Weights of a small image embedding model.
Model: 1.61M parameters, 64-pixel images, arch efficientnet, norm batchnorm, activation silu, depths [2, 2, 7, 2], widths [32, 64, 128, 256].
Training: adamw at rate 0.0015, 18500 steps, held-out accuracy 99%.
Rows from block 7, named by matrix and row number. Rows with one number belong to one channel. Each number is 200 + 40 x the weight over its row's rms, rounded and kept within 0 to 999. All counts start at 0. After the name is the row's rms in percent of the matrix's.
# convs0: expand pointwise conv (model.blocks.7.convs.0.weight, 384x128x1x1), inputs 96-127
# convs2: project pointwise conv (model.blocks.7.convs.2.weight, 128x384x1x1, transposed), outputs 96-127
convs0.18,099,203,196,217,64,227,207,208,254,101,226,247,139,155,217,249,174,217,132,206,157,163,203,175,203,196,209,183,265,248,220,131,219
convs0.19,098,258,132,234,128,204,200,235,182,217,182,224,206,148,214,260,191,149,206,225,217,150,154,188,253,187,201,222,171,166,186,192,221
convs0.20,098,211,242,260,191,182,151,191,230,163,223,186,145,167,214,231,213,200,205,316,241,181,199,162,231,216,194,147,213,256,221,223,139
convs0.21,099,141,207,242,219,194,150,162,207,223,162,188,203,242,266,180,191,215,258,170,139,237,224,201,197,122,290,210,212,205,196,217,181
convs0.22,100,228,224,175,267,229,131,199,218,187,194,255,166,176,203,160,201,216,332,160,147,265,165,247,161,192,242,246,240,239,216,240,195
convs0.26,102,128,220,239,217,227,221,157,241,178,243,209,158,186,259,121,162,251,173,210,144,242,146,207,211,108,289,174,230,233,185,152,186
convs0.27,105,187,223,233,187,160,293,222,165,253,234,158,182,244,285,204,188,205,81,195,250,196,238,158,203,218,193,137,183,95,180,235,138
convs0.28,097,166,194,185,217,238,184,213,178,204,168,137,271,163,182,192,238,179,251,186,192,309,176,198,187,251,183,223,198,205,206,227,226
convs0.29,095,177,207,142,237,229,178,239,220,177,178,195,135,141,181,166,233,208,189,215,198,268,214,154,168,180,248,227,258,217,221,203,156
convs0.30,102,144,219,177,209,293,172,196,254,122,205,205,177,141,186,181,222,226,178,238,199,247,224,164,152,185,225,210,303,240,271,229,192
convs0.31,104,185,217,261,205,175,220,164,181,255,172,186,196,268,294,227,241,182,153,248,174,183,223,186,197,199,175,184,131,175,217,308,158
convs0.32,100,145,255,184,127,115,206,209,212,194,237,158,209,289,182,171,211,205,177,180,209,192,315,185,189,178,204,219,197,151,133,170,180
convs0.33,107,201,203,248,181,122,191,208,223,258,208,164,204,283,230,164,211,205,169,206,150,229,237,169,199,177,222,230,139,190,177,251,113
convs0.34,100,236,214,250,203,255,222,153,215,195,258,231,188,189,235,187,220,285,164,191,176,216,184,191,165,168,225,182,195,198,149,186,198
convs0.35,099,259,191,214,168,181,178,224,166,219,242,211,198,220,193,211,246,225,248,248,250,88,185,177,238,205,134,218,170,250,225,201,177
convs0.37,098,225,197,259,185,219,186,111,192,253,171,292,215,226,238,251,230,265,208,210,243,232,158,184,203,161,251,215,144,169,212,215,176
convs0.38,100,228,182,200,244,196,190,180,205,208,196,253,214,166,180,273,207,157,201,201,250,204,210,177,227,181,187,212,180,163,152,228,205
convs0.39,097,124,165,217,202,237,163,218,237,165,198,202,204,184,176,245,248,180,229,243,262,222,156,204,191,261,123,176,172,185,210,239,238
convs0.40,101,291,233,187,184,162,166,253,179,180,258,196,215,183,194,114,173,192,189,207,153,140,187,175,224,201,169,207,240,305,194,148,110
convs0.41,096,277,185,227,211,220,232,167,203,239,189,271,160,206,247,190,151,245,209,170,159,165,149,227,208,139,302,205,231,179,199,153,210
convs0.44,098,194,208,174,243,174,205,176,158,241,192,167,237,264,191,211,271,155,210,214,236,198,266,130,230,153,131,189,188,165,162,165,183
convs0.47,101,143,204,273,192,183,154,161,175,249,177,148,231,277,193,190,225,211,186,250,223,281,248,166,166,244,198,161,131,156,191,249,176
convs0.48,098,224,172,229,166,152,161,166,238,268,134,166,186,220,176,166,258,179,266,168,183,310,255,165,198,213,214,203,189,195,134,187,238
convs0.49,097,185,178,185,242,238,156,236,204,145,237,209,281,185,134,148,252,228,276,179,206,181,135,202,225,231,138,201,195,228,232,201,214
convs0.50,099,190,193,163,198,211,247,174,230,178,177,224,141,167,181,255,205,159,159,165,188,222,270,211,198,259,150,174,221,199,201,179,254
convs0.52,101,178,127,208,187,200,229,224,187,216,223,171,293,209,216,214,204,164,193,138,184,239,156,188,238,157,193,183,150,166,161,176,239
convs0.53,098,218,158,195,209,139,175,147,196,241,198,211,232,262,173,224,229,154,212,178,143,285,253,143,242,87,261,282,143,203,155,219,138
convs0.54,100,262,113,215,220,233,141,215,198,209,196,244,172,107,148,235,233,219,250,215,237,213,140,214,211,204,219,237,192,235,219,246,223
convs0.55,099,130,213,201,313,193,200,207,170,211,164,192,195,211,154,162,206,254,208,263,294,200,209,267,137,251,202,166,207,202,219,306,178
convs0.57,099,162,243,202,228,213,219,148,263,227,162,231,136,193,229,164,208,275,195,186,230,234,208,315,141,208,249,126,257,151,223,212,185
convs0.58,100,153,199,233,139,119,125,162,211,221,162,181,172,260,225,211,168,169,206,243,159,226,272,144,211,189,248,200,199,194,180,179,195
convs0.59,099,269,186,230,204,236,183,90,219,232,166,257,126,164,236,258,212,224,204,202,188,232,211,183,206,191,254,171,232,207,244,187,193
convs0.60,100,130,85,248,181,251,225,230,172,204,177,171,204,146,199,268,213,174,165,197,233,242,131,229,230,192,220,199,156,157,194,295,228
convs0.61,098,181,250,199,212,234,160,169,269,212,190,170,162,216,186,233,319,210,261,168,310,238,271,179,135,274,132,137,230,197,209,238,238
convs0.62,102,253,217,184,193,219,225,198,195,152,153,258,228,168,209,232,116,213,181,173,190,161,142,280,189,172,265,222,237,178,204,141,245
convs0.63,096,175,215,238,259,256,174,136,252,165,240,258,147,167,201,230,289,224,184,230,194,212,193,154,192,158,196,190,214,243,241,224,140
convs0.64,104,138,182,240,151,167,177,214,202,236,242,192,224,245,271,216,173,184,146,223,194,218,185,182,195,250,222,191,152,160,232,270,170
convs0.65,100,137,246,181,281,231,182,214,267,128,172,156,150,164,207,158,215,214,223,168,202,267,215,171,153,176,231,213,269,272,190,204,163
convs0.67,098,256,246,243,295,220,236,201,184,162,172,177,206,194,229,175,224,157,202,223,181,220,175,211,183,164,151,192,213,204,102,213,159
convs0.68,099,259,219,228,215,150,245,197,161,277,194,205,181,277,227,173,163,255,145,182,225,175,210,226,191,236,216,190,134,105,164,229,170
convs0.72,104,205,194,164,204,262,201,187,255,182,95,190,196,151,180,227,208,200,227,130,185,229,211,271,150,260,193,172,247,165,227,174,274
convs0.73,101,220,258,169,224,237,172,143,220,187,195,271,182,210,190,177,172,273,224,206,244,231,185,235,126,210,254,177,269,229,213,139,207
convs0.74,099,225,128,271,223,180,175,182,188,241,142,175,228,206,249,185,232,148,239,176,148,257,206,180,219,179,193,157,199,228,157,230,207
convs0.76,097,226,202,204,196,219,237,255,195,181,180,122,290,167,215,193,168,155,210,162,205,223,162,214,202,235,195,188,200,217,198,205,245
convs0.77,099,189,169,193,191,212,177,134,231,220,160,185,268,196,203,232,213,155,204,164,183,397,223,172,199,206,210,195,200,149,203,192,243
convs0.78,100,226,151,154,168,190,179,275,200,243,201,219,163,168,147,176,222,189,245,158,151,209,212,203,203,167,224,289,200,236,220,247,184
convs0.80,099,137,193,119,174,147,161,332,245,184,170,154,171,236,175,182,145,131,229,141,206,220,192,229,201,185,218,239,234,195,216,213,191
convs0.81,102,226,212,181,173,184,204,252,202,249,235,136,219,212,229,145,184,222,183,138,243,204,199,160,218,257,167,180,179,162,166,180,213
convs0.84,098,208,175,186,265,200,175,196,210,230,198,171,203,213,182,215,247,148,244,145,193,294,222,204,186,236,157,223,155,180,196,293,203
convs0.85,098,188,195,169,249,171,163,233,193,184,260,202,253,231,169,142,163,181,270,159,203,183,192,177,225,176,194,223,224,258,174,133,208
convs0.87,102,136,309,190,185,172,211,109,265,222,186,322,170,229,219,163,148,277,171,225,213,216,187,255,120,177,286,227,209,163,205,187,173
convs0.88,097,199,209,153,195,184,182,198,215,238,123,250,185,208,207,243,134,176,185,209,133,221,179,201,198,119,306,273,202,179,226,208,187
convs0.89,100,205,156,312,139,197,243,153,167,217,211,196,244,197,219,249,280,232,196,232,209,211,206,186,262,205,198,187,138,175,204,223,172
convs0.90,100,213,203,209,153,215,287,198,225,203,205,190,232,215,208,191,242,227,160,133,193,183,213,207,189,200,182,194,179,164,144,196,193
convs0.92,098,243,237,199,126,174,250,171,223,225,217,235,261,197,230,234,145,195,139,219,241,210,135,248,212,173,270,220,158,134,226,206,207
convs0.93,101,201,195,177,181,243,210,191,255,74,210,249,157,153,212,250,166,166,141,226,119,186,185,187,195,160,201,193,275,270,205,97,207
convs0.94,102,183,179,221,199,231,311,185,249,161,184,186,201,128,215,211,191,213,192,146,211,209,148,235,238,160,269,152,216,178,151,168,228
convs0.95,099,306,212,276,118,226,236,180,218,183,286,238,165,156,268,206,183,216,158,216,128,182,170,143,261,182,195,184,210,214,179,139,168
convs0.96,109,227,167,234,182,217,109,190,217,125,155,212,189,165,229,250,173,160,214,217,162,205,188,163,232,210,204,163,268,243,230,152,230
convs0.98,102,188,274,161,185,179,146,259,156,192,195,191,193,233,152,141,177,264,244,204,212,206,246,205,128,220,231,244,252,208,204,175,190
convs0.99,098,268,210,200,241,218,203,209,157,223,176,125,252,206,186,186,305,178,252,185,284,197,253,160,190,226,125,167,206,190,150,177,229
convs0.101,101,213,250,219,208,97,192,174,190,197,235,167,227,233,192,194,219,176,197,264,144,217,261,202,228,193,214,245,158,174,197,239,107
convs0.102,100,316,222,226,149,235,255,236,216,131,250,168,231,129,232,189,187,207,172,141,201,122,149,230,226,211,193,158,232,222,179,105,235
convs0.104,104,169,230,211,269,162,237,136,149,294,286,203,267,278,269,147,172,234,138,233,204,216,222,198,184,174,227,172,168,138,176,208,120
convs0.106,100,287,187,219,211,187,219,191,213,243,149,195,171,194,193,243,221,168,250,170,214,202,250,190,233,213,203,203,196,169,140,191,261
convs0.107,095,210,146,227,83,157,207,257,178,247,191,192,166,192,219,255,177,183,148,257,208,152,205,176,267,207,220,209,162,187,262,238,184
convs0.108,105,137,192,182,194,290,196,192,243,129,214,210,170,148,184,207,226,252,154,210,211,238,219,190,149,207,225,215,258,213,263,229,206
convs0.110,102,238,179,162,207,234,123,231,195,165,199,221,177,149,98,201,229,209,260,234,183,239,201,178,163,214,195,299,210,255,189,223,234
convs0.111,098,121,223,182,205,183,148,227,277,185,175,153,191,243,193,177,183,133,296,142,202,328,220,205,176,242,197,189,231,193,142,186,274
convs0.113,098,235,191,222,288,249,254,154,178,232,130,181,217,189,196,260,248,170,225,202,266,220,216,218,182,239,159,190,168,143,144,259,251
convs0.115,100,132,226,248,243,148,207,153,250,219,224,215,183,238,244,134,169,206,219,249,123,229,219,214,183,165,248,182,195,212,161,225,66
convs0.116,099,187,282,228,225,167,201,221,141,282,158,199,187,258,271,188,126,239,169,265,181,167,201,214,160,241,211,193,157,145,218,276,156
convs0.117,097,160,181,160,214,206,157,256,258,158,203,169,172,168,150,144,182,238,244,156,162,273,231,170,198,185,287,248,275,223,218,169,172
convs0.118,099,173,220,187,249,156,193,188,161,242,194,161,224,294,193,195,256,157,218,218,250,191,275,138,221,177,91,202,172,173,145,176,183
convs0.119,100,211,241,215,207,146,137,165,218,222,159,283,179,246,251,190,130,197,157,217,137,209,210,238,106,171,247,237,187,194,175,210,156
convs0.120,097,248,273,192,183,135,202,189,184,230,231,187,208,251,168,210,236,215,242,223,278,111,222,225,235,207,177,230,164,175,202,214,190
convs0.122,104,161,198,202,158,248,149,217,271,180,194,293,170,171,184,193,204,223,302,155,193,223,191,228,152,254,184,187,270,246,223,180,284
convs0.123,098,214,235,251,213,135,227,243,125,241,223,160,266,259,251,161,156,191,186,161,241,171,159,227,220,271,188,185,156,128,178,257,165
convs0.125,099,227,196,245,173,156,136,166,257,221,199,189,220,263,197,189,228,165,254,201,197,234,221,176,206,236,157,130,178,191,160,154,222
convs0.126,101,245,242,162,250,231,139,207,243,200,196,261,144,171,193,132,175,235,301,155,110,235,139,227,152,176,248,261,247,243,185,181,205
convs0.128,098,144,163,249,251,224,187,179,231,172,199,124,203,151,192,213,239,168,251,282,230,299,217,162,225,233,177,176,199,242,176,234,260
convs0.130,100,171,171,155,106,147,178,282,234,194,203,162,154,181,164,187,218,159,212,151,131,211,247,196,223,170,250,259,231,207,227,213,165
convs0.131,098,218,218,213,203,194,182,80,215,240,166,289,211,237,260,225,162,203,158,225,108,230,207,202,176,134,292,271,149,213,201,193,185
convs0.132,100,251,234,172,211,212,168,227,195,127,230,245,214,168,181,136,182,220,182,234,169,182,190,177,183,167,205,252,268,319,204,127,149
convs0.133,100,250,233,176,173,134,206,169,236,242,217,210,189,223,130,219,245,194,257,177,245,162,264,215,236,216,188,240,171,206,179,224,223
convs0.134,098,158,184,201,189,213,227,129,242,167,222,234,183,188,237,198,197,228,100,195,148,215,229,223,147,140,252,163,240,193,188,208,163
convs0.136,105,221,226,206,167,156,204,219,192,252,266,160,179,215,243,168,206,179,144,190,165,217,240,138,214,185,213,193,170,183,171,197,129
convs0.137,100,246,287,206,183,170,158,200,175,203,175,248,175,235,226,179,173,282,219,238,220,197,213,217,128,234,245,200,245,209,233,180,145
convs0.138,101,227,198,150,193,224,199,221,235,168,149,225,120,169,151,253,224,157,215,150,141,241,246,190,144,195,186,249,249,192,136,168,264
convs0.139,103,215,145,259,189,175,154,142,202,218,124,198,185,203,220,281,186,135,220,272,188,241,209,190,228,169,258,192,180,213,184,218,197
convs0.140,101,216,220,267,212,147,201,179,198,240,202,163,194,266,276,162,214,212,171,243,196,187,228,210,171,232,195,145,170,214,184,305,159
convs0.141,098,178,156,223,189,252,168,185,247,147,211,206,203,135,173,218,258,195,245,191,255,194,146,180,241,280,133,135,201,232,241,190,244
convs0.142,101,125,216,176,210,180,198,191,210,184,216,181,248,220,208,179,175,170,273,180,185,228,186,231,201,140,254,222,249,212,182,189,204
convs0.143,102,165,239,161,180,217,93,272,232,118,184,223,162,181,196,220,145,214,215,285,194,168,105,210,139,199,223,209,272,272,285,223,181
convs0.144,099,211,245,169,206,202,148,239,231,200,251,202,157,200,173,183,221,173,251,242,182,248,205,163,160,233,149,295,163,229,164,240,226
convs0.145,100,240,173,257,211,258,166,155,238,140,198,187,148,139,198,248,246,200,184,235,227,250,191,98,234,230,184,128,227,224,203,156,214
convs0.146,099,234,201,231,163,184,312,118,232,215,185,238,258,197,230,198,214,239,179,137,228,237,184,245,222,166,261,155,184,97,180,184,188
convs2.18,082,264,198,159,155,280,232,205,187,190,218,237,167,143,200,216,225,204,134,194,171,204,208,228,139,216,126,279,212,191,210,177,227
convs2.19,091,254,222,233,160,180,218,263,221,214,266,220,92,169,237,246,147,182,203,198,163,126,214,164,252,202,197,196,210,261,188,186,189
convs2.20,077,242,245,265,173,151,182,224,222,222,173,183,108,220,188,203,193,223,200,250,212,131,268,179,195,276,173,172,207,224,249,254,114
convs2.21,087,196,214,226,161,194,184,218,243,237,167,100,219,242,173,259,261,164,214,251,224,256,259,164,228,237,176,187,159,139,164,262,247
convs2.22,096,185,180,236,164,240,252,190,130,287,258,155,224,188,244,168,226,252,188,190,211,195,204,172,247,223,170,213,131,189,205,177,239
convs2.26,103,278,260,231,137,174,232,209,209,184,253,174,190,147,252,169,181,191,120,263,142,186,216,155,231,145,245,187,233,208,163,109,184
convs2.27,089,140,165,132,191,214,161,273,212,159,149,114,172,149,137,209,183,188,210,182,220,199,206,189,230,170,278,240,255,187,256,192,231
convs2.28,086,221,213,185,194,196,219,101,293,165,188,260,154,152,166,211,205,204,66,231,206,195,139,226,175,114,222,272,188,216,207,236,220
convs2.29,072,190,221,235,211,149,151,272,194,164,243,160,211,229,185,139,159,198,262,117,201,187,204,149,238,204,196,196,264,252,165,125,168
convs2.30,117,220,157,271,173,161,214,212,136,240,248,126,235,230,209,242,250,208,182,227,192,177,258,108,314,146,215,182,129,214,146,204,161
convs2.31,112,225,202,135,210,222,149,219,224,108,166,228,128,169,148,191,173,169,246,211,178,212,176,247,158,232,206,281,273,284,273,166,200
convs2.32,080,185,241,145,166,166,136,191,199,210,196,208,168,215,159,162,136,225,162,219,172,206,214,248,134,208,234,292,177,174,258,263,196
convs2.33,113,234,162,166,210,253,194,198,191,157,176,228,168,163,203,210,175,210,220,190,186,178,184,252,185,250,171,206,242,213,233,141,291
convs2.34,069,193,245,193,202,200,192,216,207,191,123,228,180,171,234,246,149,164,132,205,150,195,184,243,185,202,200,148,233,148,204,220,207
convs2.35,095,210,170,171,265,192,195,181,218,190,148,185,146,189,173,244,223,162,200,276,249,209,203,227,183,187,175,241,203,226,247,259,185
convs2.37,105,174,233,136,209,142,86,274,214,181,157,154,153,240,153,161,128,160,266,240,140,274,266,201,147,256,212,276,247,226,197,201,211
convs2.38,118,229,127,199,207,300,282,141,197,142,169,249,234,118,241,241,179,196,173,172,172,229,141,222,198,206,229,165,254,181,192,137,271
convs2.39,091,216,204,253,165,191,203,222,125,215,255,189,237,241,302,126,185,237,201,233,198,228,171,157,231,267,131,164,139,230,146,115,209
convs2.40,102,254,213,167,174,148,158,238,213,177,145,205,121,205,195,227,154,158,192,239,232,153,212,221,174,307,133,250,181,217,240,231,170
convs2.41,065,154,208,212,93,213,208,223,238,171,213,176,169,174,291,259,141,164,165,273,194,214,162,192,237,229,266,182,198,158,239,219,211
convs2.44,117,191,206,201,119,201,205,237,151,201,246,181,221,218,189,223,198,184,138,231,236,227,220,144,215,175,177,198,179,178,182,164,265
convs2.47,120,228,202,140,141,220,241,145,241,213,224,286,126,180,139,206,202,236,158,158,135,129,216,256,194,190,242,291,222,168,249,174,181
convs2.48,130,198,229,211,263,195,170,173,295,226,206,283,141,183,151,208,200,231,256,164,150,182,216,244,216,204,257,187,228,221,231,247,179
convs2.49,070,229,188,227,203,224,173,145,156,194,216,265,222,224,245,157,169,236,209,247,177,211,205,198,169,201,224,182,198,204,207,145,236
convs2.50,101,199,190,199,151,190,279,219,179,296,182,169,216,235,192,205,257,210,224,129,239,230,258,218,188,270,127,210,129,117,151,232,213
convs2.52,101,187,242,165,243,145,180,173,207,223,204,251,209,252,187,175,250,203,194,207,174,142,184,233,194,138,176,252,154,221,226,275,124
convs2.53,113,184,196,180,200,141,168,251,198,223,194,148,187,255,178,211,220,168,246,273,165,218,189,187,237,163,233,239,159,247,242,281,140
convs2.54,094,230,135,210,133,217,248,265,180,152,164,152,212,146,274,200,161,126,181,162,135,204,198,207,216,238,183,204,232,217,178,148,232
convs2.55,092,237,212,163,248,252,176,148,195,204,223,198,251,159,126,176,225,254,202,246,236,241,179,224,188,159,279,248,187,168,238,198,220
convs2.57,097,251,273,196,157,172,192,199,232,215,284,130,205,194,174,156,215,260,294,207,176,200,222,195,206,264,263,232,195,239,205,188,190
convs2.58,099,235,207,163,137,157,195,198,247,136,226,223,212,154,222,142,175,163,199,222,156,172,230,253,138,179,244,236,264,271,232,166,168
convs2.59,102,215,187,180,111,165,201,290,204,192,190,153,140,204,170,247,133,132,266,99,219,109,213,183,259,240,187,242,222,204,165,166,231
convs2.60,104,201,233,159,232,173,261,172,150,222,187,166,258,237,147,152,238,217,154,268,286,145,271,219,170,207,144,207,199,122,226,233,204
convs2.61,125,194,221,138,230,211,208,164,249,186,118,248,163,173,109,197,198,213,239,192,228,150,203,289,156,259,206,215,252,183,262,246,215
convs2.62,086,209,182,224,145,217,245,211,224,217,231,170,182,169,227,225,284,204,169,158,246,118,141,192,265,187,152,193,133,212,207,232,221
convs2.63,074,258,234,250,149,172,189,175,218,177,210,177,132,178,253,205,188,217,175,258,185,139,244,150,238,161,246,203,250,218,207,167,104
convs2.64,069,243,267,179,205,208,195,244,211,166,238,193,209,186,149,212,220,193,234,204,225,215,232,162,154,206,151,190,244,189,171,211,233
convs2.65,108,118,218,230,136,159,170,217,249,193,232,184,153,271,220,200,201,215,212,182,175,214,227,143,205,132,246,222,200,225,192,221,157
convs2.67,084,188,119,178,232,181,200,214,167,256,224,218,176,218,147,165,177,215,204,210,175,207,277,204,188,175,207,236,169,190,212,196,222
convs2.68,091,171,259,130,188,226,238,233,229,224,239,239,213,224,223,172,180,176,169,196,242,269,188,216,125,215,154,236,179,176,170,213,239
convs2.72,093,202,175,247,178,219,153,245,188,138,169,198,161,157,222,213,209,186,182,210,190,208,225,157,200,247,170,153,242,195,195,190,242
convs2.73,088,187,172,189,219,228,252,211,116,252,205,207,251,195,231,215,213,209,195,250,226,186,170,253,217,231,148,192,119,149,197,239,216
convs2.74,093,227,184,257,228,221,193,129,247,227,230,273,181,175,223,222,203,261,257,147,146,172,189,235,235,238,257,150,211,236,249,186,187
convs2.76,113,230,226,174,174,191,220,204,174,202,207,171,251,167,210,184,187,170,160,263,242,183,134,249,225,232,134,199,146,192,218,232,266
convs2.77,100,259,256,189,129,173,152,178,262,156,280,223,202,181,194,164,156,229,174,252,162,154,182,210,222,191,258,223,226,256,254,163,166
convs2.78,098,112,235,155,236,233,184,186,213,224,195,231,209,254,176,150,199,264,249,109,214,204,173,226,151,233,162,225,251,176,180,202,199
convs2.80,112,169,201,220,149,184,157,199,267,195,235,166,185,223,168,204,241,232,214,211,196,155,162,168,248,166,253,223,174,220,250,231,168
convs2.81,094,282,130,236,215,205,181,178,161,205,199,230,167,218,233,217,185,225,201,216,146,140,189,212,230,195,204,209,196,242,246,145,192
convs2.84,117,210,209,184,144,210,155,192,192,226,286,242,249,197,194,175,185,267,196,222,209,149,149,201,211,205,193,259,168,227,220,150,229
convs2.85,102,187,171,120,258,227,204,215,151,168,168,246,211,189,172,172,148,184,192,203,257,160,166,268,148,211,177,236,258,203,228,194,246
convs2.87,108,185,168,135,205,190,211,216,211,240,166,182,223,212,140,191,211,182,220,209,272,214,227,257,106,248,165,261,186,189,219,251,207
convs2.88,087,193,247,212,252,153,110,187,194,208,208,205,182,263,205,147,120,216,232,218,193,223,271,194,151,266,196,154,221,214,188,213,183
convs2.89,076,233,219,169,262,263,210,221,184,232,182,147,273,184,190,291,198,172,248,160,204,257,149,222,219,211,229,145,176,133,172,202,290
convs2.90,087,194,137,204,183,262,211,214,211,178,216,147,222,140,213,178,231,184,175,192,171,245,154,143,280,188,182,238,184,194,189,139,244
convs2.92,083,220,145,181,202,208,250,211,171,175,204,177,273,145,237,242,184,115,167,212,214,134,106,220,302,158,154,198,198,192,217,184,220
convs2.93,102,310,179,164,199,218,234,172,171,152,186,231,142,153,181,200,232,175,115,248,157,185,233,233,164,214,118,241,226,192,226,180,214
convs2.94,095,160,210,192,175,215,278,143,217,171,176,215,183,140,233,170,214,168,120,184,115,218,202,229,201,173,211,202,243,175,172,187,189
convs2.95,126,246,163,152,212,205,155,227,194,150,134,263,132,151,172,213,171,158,191,246,143,165,221,252,155,205,187,266,259,232,237,217,214
convs2.96,083,224,253,197,193,146,152,243,163,223,193,176,222,239,170,178,132,205,221,215,281,167,210,205,166,266,168,188,188,229,207,259,204
convs2.98,105,214,188,245,233,215,187,179,176,188,206,186,221,194,240,194,151,170,151,129,136,298,244,152,205,242,175,163,219,145,142,150,263
convs2.99,082,162,176,208,131,253,224,188,166,177,279,174,249,197,238,215,190,214,148,194,198,247,197,128,223,127,256,165,212,183,182,129,246
convs2.101,083,235,220,180,192,201,175,252,204,163,194,138,158,203,229,167,210,143,248,259,97,248,230,157,203,227,159,242,234,218,204,190,142
convs2.102,112,218,113,217,158,221,207,213,230,203,175,209,144,161,185,224,257,206,258,190,238,135,156,234,212,224,186,216,169,263,246,225,235
convs2.104,094,160,215,137,243,171,269,198,210,218,155,151,241,195,125,171,175,186,212,159,218,198,257,238,204,156,269,229,225,157,173,169,208
convs2.106,102,295,270,222,218,133,179,245,189,223,253,142,169,219,221,162,125,169,222,258,186,191,212,178,252,268,192,180,177,271,181,193,177
convs2.107,049,249,243,164,207,184,221,286,174,182,177,196,195,170,200,283,161,148,182,206,144,154,211,164,241,160,208,223,199,187,166,207,181
convs2.108,107,201,141,235,206,146,223,212,188,224,238,160,180,214,189,237,237,198,213,213,167,184,242,127,272,116,254,235,159,252,167,229,122
convs2.110,110,140,175,165,254,211,180,213,141,282,207,167,230,283,126,149,253,255,260,199,272,227,199,188,179,237,133,238,135,176,187,250,222
convs2.111,100,171,207,173,229,205,205,219,178,197,111,194,168,210,195,206,180,180,216,163,239,210,262,245,122,231,156,188,215,128,175,243,255
convs2.113,100,239,224,225,265,163,250,187,105,269,260,186,238,237,191,113,206,238,211,248,181,152,275,212,186,205,179,193,182,203,159,227,166
convs2.115,113,134,226,179,176,186,141,256,260,147,198,164,163,201,188,202,113,157,195,142,181,262,224,158,216,178,255,171,272,225,170,136,222
convs2.116,110,156,161,162,244,242,249,196,205,248,161,179,224,174,150,220,232,212,180,214,323,188,115,235,222,163,215,221,157,152,200,260,248
convs2.117,105,246,196,133,225,273,210,181,173,204,192,233,261,155,109,199,245,227,252,185,247,206,177,253,180,239,198,222,208,195,208,173,285
convs2.118,111,186,211,186,128,181,187,249,179,187,230,169,191,223,159,229,192,168,143,228,246,251,228,139,205,164,195,215,190,189,180,171,236
convs2.119,104,187,188,267,197,245,177,192,211,194,148,154,190,175,204,262,206,181,256,186,240,280,148,144,283,244,229,116,165,176,184,244,280
convs2.120,087,237,167,214,195,155,203,204,159,221,149,169,224,249,228,249,208,175,255,303,254,191,218,213,185,230,184,174,170,234,219,246,143
convs2.122,091,215,193,179,178,280,239,198,144,223,256,269,213,203,237,156,217,231,191,236,161,238,249,210,107,197,133,256,208,202,183,154,221
convs2.123,070,273,227,236,139,170,179,258,225,237,251,217,171,203,256,188,176,215,184,219,121,109,219,220,226,203,153,243,190,201,223,136,138
convs2.125,108,219,265,253,215,169,194,155,172,265,230,167,219,259,154,179,285,274,181,247,244,223,303,176,189,254,178,171,166,150,213,289,160
convs2.126,119,219,207,246,183,178,268,143,168,283,264,189,236,210,257,150,249,215,176,171,162,194,191,187,259,173,175,223,113,191,156,194,194
convs2.128,094,219,206,184,106,201,189,270,253,175,269,181,162,158,201,183,172,188,183,195,170,187,165,165,248,164,257,246,250,304,252,125,186
convs2.130,112,248,225,215,225,173,119,223,252,198,135,191,167,203,152,246,195,208,340,239,223,205,216,229,184,265,259,213,201,267,256,235,176
convs2.131,102,210,239,172,215,106,84,229,242,161,165,185,169,259,153,176,142,151,243,287,157,256,271,175,179,197,238,252,217,243,191,217,176
convs2.132,083,297,172,205,198,228,216,181,110,191,233,224,221,165,196,164,246,207,149,243,182,204,232,174,193,215,129,207,174,216,213,178,247
convs2.133,086,245,206,211,235,119,159,218,194,199,174,204,238,257,223,195,154,142,244,254,178,209,174,230,204,201,215,190,153,232,174,224,126
convs2.134,116,171,134,218,187,150,188,227,170,198,207,183,207,245,214,152,203,174,233,166,214,199,200,125,223,156,216,239,205,260,171,178,143
convs2.136,091,242,234,240,197,226,272,101,230,230,225,299,241,193,223,113,222,278,183,187,134,195,171,261,193,227,191,174,176,220,189,173,172
convs2.137,123,247,192,295,162,205,173,234,127,231,251,174,233,215,223,203,202,221,186,175,162,220,234,142,246,260,165,115,175,156,170,185,244
convs2.138,101,111,132,210,230,174,154,222,184,245,208,221,156,288,172,231,189,218,217,185,216,229,206,172,198,158,216,269,163,214,200,226,187
convs2.139,091,188,223,283,266,206,265,132,179,249,158,147,237,264,206,230,280,229,213,253,251,234,211,169,230,187,216,109,174,136,186,265,154
convs2.140,122,220,92,198,227,262,152,157,224,161,163,251,139,147,170,256,197,204,251,196,167,169,150,228,205,181,272,247,242,260,280,205,213
convs2.141,086,213,236,253,192,161,172,129,210,192,197,260,170,265,202,142,170,248,200,192,118,247,278,214,154,201,227,190,219,206,201,220,164
convs2.142,099,195,190,172,212,220,202,199,187,143,138,229,161,149,204,219,174,170,178,182,214,144,192,271,158,231,149,181,259,190,235,226,238
convs2.143,075,116,194,164,170,259,190,226,201,146,183,208,223,143,213,185,144,205,170,215,265,233,139,253,126,249,224,210,261,217,278,207,272
convs2.144,113,168,144,176,251,242,200,184,175,284,241,210,268,230,106,219,265,267,247,193,251,201,175,212,195,218,177,217,147,179,201,232,247
convs2.145,106,242,202,244,147,115,175,148,194,222,167,207,163,256,195,207,201,242,203,199,156,189,289,196,171,230,237,222,190,180,226,255,143
convs2.146,069,226,186,216,220,236,197,204,164,216,261,141,241,160,191,201,246,189,182,226,176,236,170,164,317,228,136,139,149,171,189,143,264